Weights of a small CTC image transcriber: 3500 steps.
Rows from block 14, named by matrix and row number. Rows with one number belong to one channel. Each number is 128 + 32 x the weight over its row's rms, rounded and kept within 0 to 255. All counts start at 0. Numbers have three digits each. After the name is the row's rms in percent of the matrix's.
# c3: 3x3 conv (model.blocks.14.c3.weight, 240x240x3x3), inputs 0-19, a 3x3 kernel for each
# c1: pointwise conv (model.blocks.14.c1.weight, 240x240x1x1), inputs 0-239
c3.159 099:117128172101110143112138114136138125150148125141103118105115102123121111142108142144112137167117144123120186175144147163164173129124134173070073184126150174160196091163119133162135126142132163095151188100140179066109118144114110149093111143096106116086115114093126119080123112123158108129172104149117096149127095133127105137192137137173121154137129165166086139148079151127088157177103095168117134144143176154153107172147098149118092090126135114144144103148159122108070158126084143116059135088109166096104167121083121133130079133127082145125
c1.159 102:104129135148166082149090144109140096132104112163146119116134134110162122114124117133095164119096149163120115143092108136115183159147105141116195087106142100131090118195135120115124131158137152179122167122096112121097142167105126090131214107172126155115081095130204112156113140172191114134115157156150095176131110111108122125135132124163183155106132132163139047059117169165159131105137115156144079140179169207115112172128130198180169095134130147109097134150135101086123086125143000107141086129088120141146069087128096134111102151170103136111188114168136129171150111171111182145071105138119139154130126055134162146178130157077123119133191109142154132152131151130170094182117103097177183164135054176100101145093183119077100
c3.160 107:128094083127122108131127121148131137180120118162088084133141137122111111112120115126136131096108108080095107111093082133120119151119115170115155158107171143087165110072074132101072132127092136131113127129121118124117105102149108122185111129198089117095109129134103149144130110015148135049150134080094080137096120168109172200119111094136110105148124117147185157107157130117165148110107150127124186136123208147113140126096146104051127119107138133132191136112191093116127118154139132141146139092122140096114148084109143095151124077163104086191
c1.160 112:120132108115107119098129144137109097109179151090141128098081099085173160150134080164140084112105115055100133135140069133147097118096135082123144098116106124162176124131096160110110113122163158122077181129139124134091107112123102082200129127097195103180116118109151111112113088068139131094097114157078131188094124115193101093105113120137114102125169102148151155122191102129148160086100089141143157165181179091112153176091180150117069108038121143144132153113098126172105129076188107000128137110092044135096098115145102133098124165156156133188113101147145104140113105127138127154206140158109131105113101104121141164122087197137142131131127120095120115128128112175150108114124130103119123082151141093084126103095172166142113
c3.161 097:098110176105128176144142157115135212095150225090168236146143144166108131172104130143119127140127145129098155125082054113127111099120125170229130134159112125129114182099195171099147132088095120139135114121125127123116166141068110110104086121108136124127137109088135102058130124137123127119151115086038124103035199134048135109141138143110115153085101155075134133073131128073100124120123074110151162093158209142114115108118146131116163125181115119179112119135116122111077158144086148153109044120155098117139151117122092105162127113147114099136
c1.161 092:124179106135121173114114072127108179101119152102199120111098158154086178172084140135136109158105126156153099057083135080194125134157107119166138090146089163085163142107175126143088147153105074135154124135132103164096129143183148071156102059137147171069128105094164093149142149125124148126134120139123071099068102100134076090133146142148075105106123075135139153105142125110110186141085132122120121109106090114132109126049161136133154161101100165152117103130125127122172094175118156122000151165164117099135123101136131118116121101134134075185140101118209110115137048063148145171161067123142168145154069121164107138137162087103106121173116161120126117122186118105094083078117109123088159099139099085108102101125144137126083
c3.162 097:168197130096139146056126163164147083162137066163100063130132111124141136100132162196154118189138145181128124160167153158144135162108123127117115167116101094076075100116145131115168126124174195147108230144132205124140091110139122122145120125139129123118114113109115112116133133127147159127134147120140178198095137161113113125136148128111128110119116074134112086124111078143129103111124158093104141109126131169062088204092043196122073175107176152107166109110102129105179110107202108079182222120099206135090149145111121157117081117152057099184
c1.162 098:124129152137130126119145130108177164145113121117130100132107110080139135089109136125139126147084166131139131108060091098155159139138083134105107157139078132156099170121122136096155139158111124074142160073171145154111098173104117168162160150100089115147103116078161153136118105113168082123186167152139210178128094113093171157119090149109156116112133146154088111183128109185107085216119159142137067120100163093193111097130118097162113117162140134147087132149097111154163150148118177146129000096173095127114099153114108087072129046122136192169125125142112111162128073109153108124172138126149201159166163106144125151132114126133173169072132124079165116215166100112103093091105133114159103124182112126075138142089111134122162
c3.163 097:176178063184173056199157069167113178149103172162135220147121111156132109183165118183156073171124064149104083139129155156120152140130146155110089191156092159129076127193123131185113137167096115129151107135136109123115101111134106113157103088110134123107114122119112127125156139000121125007141155042128133146136130158103087137117103223114068223137110247107151226110135187098124173111129161096127122111127080111143096094122096076087081156109138146101124153117107112137114098123126080123111148139116143142102138117091099136067157168111159137129
c1.163 090:190157148131113168189115123055068143124138134087109121141109096109108155093138166131156106126085127157085152100083103133139157108147117157140110131097098127133138137131099075134083169160152107077103103096088108119121068089127111104126149104112207051086135086115108117102128142137114102134068100143153127119106137143120141120087152125103128157142147047121153110138107107179134129133069060107149086122067135120081197124103105100084106110149128147077131100092131119066135088151173136075128118000128141083125161115106129123125149107119133106167175091124058112136152138139129136170100087152093127074127151183141128075147083107087095105135052129157110116141106103096144138144145154140083155103172125137115135160130146113144088
c3.164 102:137134116134121110151126123143120078147131084137144104107114087113135106096115111092102117093091123081084115081159159167183199153132164165122156161109167158103163126120139119108136116121144082078070103119101098117119110158138123154131120142131152124148167101140182099135100079100129121111156143129126106122148114143164113129140140040127138059115143081179165137140150177116135208134143188142153170147159162143157114146159144143154168135121168151129193126115163128131200127153182101133146108091146133105141116086127188121064175121094161114111
c1.164 098:149119127076186106113107148090120130095161154162105147067106133136062166120147151139157133203124123151099105138150105098149158129098095115095084145076122102197102121145174129116096092094161144069128132088130075092149132120162141136135088132120140086095108076158115153108142187095092135137064095080154197103151126081113121122111178115089094129123162102103150186157081158098158090110097132093175129114156135168085142074128167088126124127140118168103148124091127081138149076118108116150084133177017148132125135194086139072122131100171087100149144074136118119127154154120106122119192105106123135109148171078125120136143101186084154074100077100079125094189093111126148119130071141187137106074090138149171197081109147076138098
c3.165 105:081114097088118153099105200137076105146100094123094090120141138113149157121140160122120148106112145121108150091117116096194123118224120125147141135122121121085100086144158088140177090121138133123113122117113118126120130137088126136095138131090100123114100117125104108148115119137124117141154140143102077150132108200176123208126145096115131097096108102151149154110125135054067114101141207088132199103150203139149097119133124093125155121127161118124166111118160137114113142130122154128103112181124091165117084145119181185158177161135143145137
c1.165 106:129049166097182113136099124144104137127098146112126108165174178129148171107106082151159122077136132133146155120155093147088093087157072134094117154202100100137126122118118154173158182126097121115132157162174137148129109099124144104123169126126163163155071184097135146101115105106122157103144161156121132121153147114100166120169126133175163073091175121126154173142109144140145087134108129117131229134169112094155129150133102135162159130122104071165122134121085191145140127146183134177167121169103002125072196085113083117128096118107095122124086138114114146132122147061110092092107113072129112160109147113109143109214126157156103138186142161168128158112113061174203186099076142106165171072161131160133091143175134078108114
c3.166 101:100119122101109145107133166121112168143160160142140125136155118148135116158115109141156085123145087119124078130158124123135118123091089123118137148111143149112122165127141152127156125118146116153194123172169126148120077120109078131123056131133152147141149148114159144106121131137128114120143114099113184142147161102143139087094137145097127120098107108124130176124139155116135151122118166129118154129108170055134137041128105052094092129138183167133162162132150168120127115120172100130176060157154067156138087128116023071152043106140108109115
c1.166 102:128137092119138120139195122133109174113126139072132128129056160129171103159140201137159171215109127169088149108166093105095115144116140135123110106120079111120103128110158117128146091102158099132121112092120109129111150130101106082123113151128054097100114110094091119110147108112163094106123110116126178168138167172110098098104102113192082104126099143085146138108160121090133127172130133145149110064047142146126121104111123100106107175127136139121114109131123146157172107156136144126108082161127145000100154179097119137170107149104166138136121127157168130075116119125057116088156142118178161100023241133122082118107115119093086178129092084127118081114155131148085156103136111142162109074154119148124142111064107088142068
c3.167 098:141177151119147117105108079124123161166134130164136124133131084140119103132116120170110084167115090145096082132110117125138136140149134116104181113118180113112168174148134157111083162116086123109116123098099140100083151171140117113142110103189178080111161111124198149147102131092088121109097120087087137118101117102121149094096135107096141093093141096109119137129129135116121121127113109135123134157149160096127120101124133103139146138159194147153176163118130108141147117135131107121119129143132124137134135136123109145107144152112158137095
c1.167 094:143127117135108100112094153088100095124151140127129113118136167104139107092155157105136159126078141113096085132118137099112164081117128122133136149161138121094158127129123098132130083108152119188149151104129191115122120123118163138163190120164105196152075120094101075069135061161128128191113154123197098159111149198135092145139058103118149120116096141131097083179085145116143208128162112165125115138141140172111165124103128094115101173135162125129161052108174124091151179146089156165147088135143086163000123125159151163164125118153129132129144075061083118113192129214111097152133103107118082121084151152162164117093153115137151133155087094100125084135098146131117095126082124109126148092143171099127138120167141069123077
c3.168 106:140140137128157172106156219118091121098113143070127174121118111097124116064104124103123129095127146106127150103090150084144130097224101101139114102152125114141134053190167073169110073115090122159129123168104096153076099098120122132133108140099133121092138111065134128106100167157102147123102116071151059081114061089097095090141135124134134152133122155072153123081110105115097090098115116111140123129141103123192116107190106077108108079129146092107133141133131114133098112130081153125057118145139125165131139154116112103130155166128121157130
c1.168 104:118101087108134171151158103106111090150082143150113115163158087102155098145154102154045133166118168129121133087160128068129110112146115132148162133112128078156113177158139158120209140109117097094194108085210117072116096174123125195092150121082165090147124105081133109086137142116076128112150077146134124109139159117110069129105107153141136089104101094112073129091083131129119166162130164125149135132052148078119133131088123115114159132098147106086126102070123138141113092126109129126128140152090136095121000071185109066141158116154104070178116116140129089126079136156094070105110181115166144111133155113138158091121144088127130179129042126090126151121096111155137186080149069122129095120097073144155087117140157117106140
c3.169 102:113148101134145105134134072126197103144152059112107048126142156153148148153160178150165149134136157131162167075255157060092119129078155113102144136135122129153080134088163124121141091142147120168141112149123130116107108131105095121092090129103122137059103133110120132154117087198131116206155128174096138146132115152121087146111117145107115143080133149120084121121117130068116140137144125141141121119105112058065163080130153103173185082110140090118119102107122108177136133181142117115152179082076179072046146102069149147105129111131126135181
c1.169 105:149106160137079119133150110124120128109112135135124206062091111117107087139114124165131142144142107131133121097126154120181077148084166115137104089157156128154137098113171082147082167094109158113087090097106124176073103172115117134095102061162120130152156117118063124131115129139107164116093068089124083105109103140102157087171126143085079145138122094143088109108128106153106165156122160137095139153160087158098115134116138115134164129141197094110081181157083152145152126113160132159136140084126106186104136000134144115106133098163125075105112130161098113162105143107123147110136172141144097127111119149146102135121180156103141174117101121103068130149116097147120142128176085160119130128141148137167169098130121135187037
c3.170 098:192171190169131156143110183121119069152147095157158083146150097148156107134130095125116143137121137140112138158119160138114147136131122153137158170152131160132140148161131124127104127087086127125104139129100129112101146101146144087125159110132143157144119137142086126121155161137134138097140136075143121128136149145104161155193167020184161038169149032096147040131129061146131111201110165191087138205080151157102144124093153104060131134105103144123109158131139103116161107121178108116179135126144137140159139138157142125135164139156147152136
c1.170 095:166118134113111141117113138120147162132103139103088080118071106119136198083111131105148113151131094115103173071135078072106112124133098191122128170125073145124148141123133092119134132126111128097154122130122096098168174089093148139133170098108139108111130084120099088069115104125103175173171140128164062171140098138119132075108128130133126084160178073097131094176047152122089111067115132164112131124113148158072075171081123080137125130164167104137113123053082128073164143083097111092131134139135136107178182092000131146112127134121166095091101142150148147060109114127142124135177148133116113100096131109131138094043110114120129133123118159122110111095080136100165120124127108142121101137166171077180151113182144091114080
c3.171 098:089103092103108099128148072150159195167129110168077051106135130126148108137150101123104116146166136148180119126143152126179123105145089053168158094107095121091101178167135142177132117177130104122134117145152121137128120168101145138078144087088119096199092103165106124143080255122080249118094227151132133158104099157113069122131145156137135139160132117112173081090137104087124161163164178134125152120096101093158129081155130075131118145167118153138115124079096068103107091119109133135126093107127114134150126150149186141131202133130143082120
c1.171 093:123125150177182110181153142127210097148096123154148119128094152166091094171142117138146073105108149121130138086133126143129114143185112131112074115136106092123103130125105183102112092154164137130146067101127153121080088104160093061098071114120150134133173146095180100103145068120094122102122126078114118132117113145084159149095174116103153159117112112088200129118075094083134116150121124115161180133068106158102102117141146111047121099140172156095125133150093110135191132150124130154111062078126144117159075165101053169212118135177134122074147105154189126117119137128087078123099138096168117081127093068107142079160094148113139155102084141125136122080106044185113143131117093052070156101117131123095073105101190098111171
c3.172 097:105141119097152122076135105124105123120115142107101137160174155151165123126147111161153087143127079141096075089099068123118117092068106135139124139155113131148138124149141117168147136175139101115131134132125126136112171120126170132123163151128110151097124174074148166084186093094207106096222104096155155149176165174146131185154117104161129107154121091125122164123099138139097133133137165137141204171158201231131105211092093183096130226112093213104093207105093126112153142124137170138132090107148100125136110114134103122128128122123112088155
c1.172 105:117047171125111156186139170194106158117097153100107114100119111091104114118115098124118162145157093130175175099129103089158125106153120142172100178134063143140174144049111189151095149132132091162095062143142153103123092107131130118112102084099054177126155091131139126158174133193087150149089098160200188142136083140112120126097112133086147157111121182144156135116068079145133141132127131146099098095128119132221082093085119137152112138113128105177140187143099132127158132190112107108088181122086133131150126118169151000174138133102132154092096105123119107089119124128141133096147120161132137147115106082110110155087081146115124138133061126139118088152103156157130178139109115101091138101148140051131162110098199142131087
c3.173 096:062085150084111171108126195156095088149126117136136121162135127168123117166123125124123085149130087155148081128136109119117111102107117106145160083105150128131108119114200138123200164159217125115135165127129181126132162133136152131132153135127174104150190129177200157225165137202144126187142106187099175161100144131125123131099116105094131143099140164134155079110150078084135073142110096139122127158158138132089102131099104126092073135121153148117150124123155114123126095130128066144150127141108158152126165150123158118136130100146131119156
c1.173 100:104092176122125092194145128118167152133156133100102118143071122163125133105048136142123123141100147120125124075155129142098133138120162171145081189120102086135175112135124139151150156144127136120138116118118197163133160139164152095106128173123098143130088087144112089105160147109155111184170139170088106166117142133097119084119127086127112186139104187129067143136118151118105130122143167110134136109165071155103111123136129125095116126168083109099141188098140091160122190097159099092150152123101179103102099098163131155000128072077124126125151152102138122114127133098124049160088068160144140127127161118093116110068093155111175179092075149138112141130171182078206174160072105087136098118182167102121117111118106115134135
c3.174 100:166129103161126102133117076197137082165101065130095068122130112133140111122134120127151112123127091118106081180098067162083067143074115132137133110119144107133150132090081136104074134096064152117134150111124113132156225156044197123067163095087111101140134116169138114181112127059126141096134171139079124135106149126112140124147136096142153112125149106144146128100129119076134107089137221108131196111128151151167155139135129109128121193166134168147137128118110166112108165115118133096120146142067120144083084154111228165168213167150171165175
c1.174 104:127078111116099135077129115111132144153110132109160126166219222121117135112146088089093151057136123111124102173141150130152098121072115080105085162111172116117098157085114136121105130116108127087108096099066151103112167181103121128109145175080104158094177147120108137182177161124114120161150135138121191109139163120116185100140144095132159088104080144132149145095104178111107100111117149115154128089104173121175151124132102115126117124116142143092117151211092116093162170102118138152113143148085096104150110051124170158149000148174147139080176105171102118112162149114137134122109108158177056195197132140090121123119157197117145093089178106151124156154127123107127149131165153163076052153163105088110107082109127123160116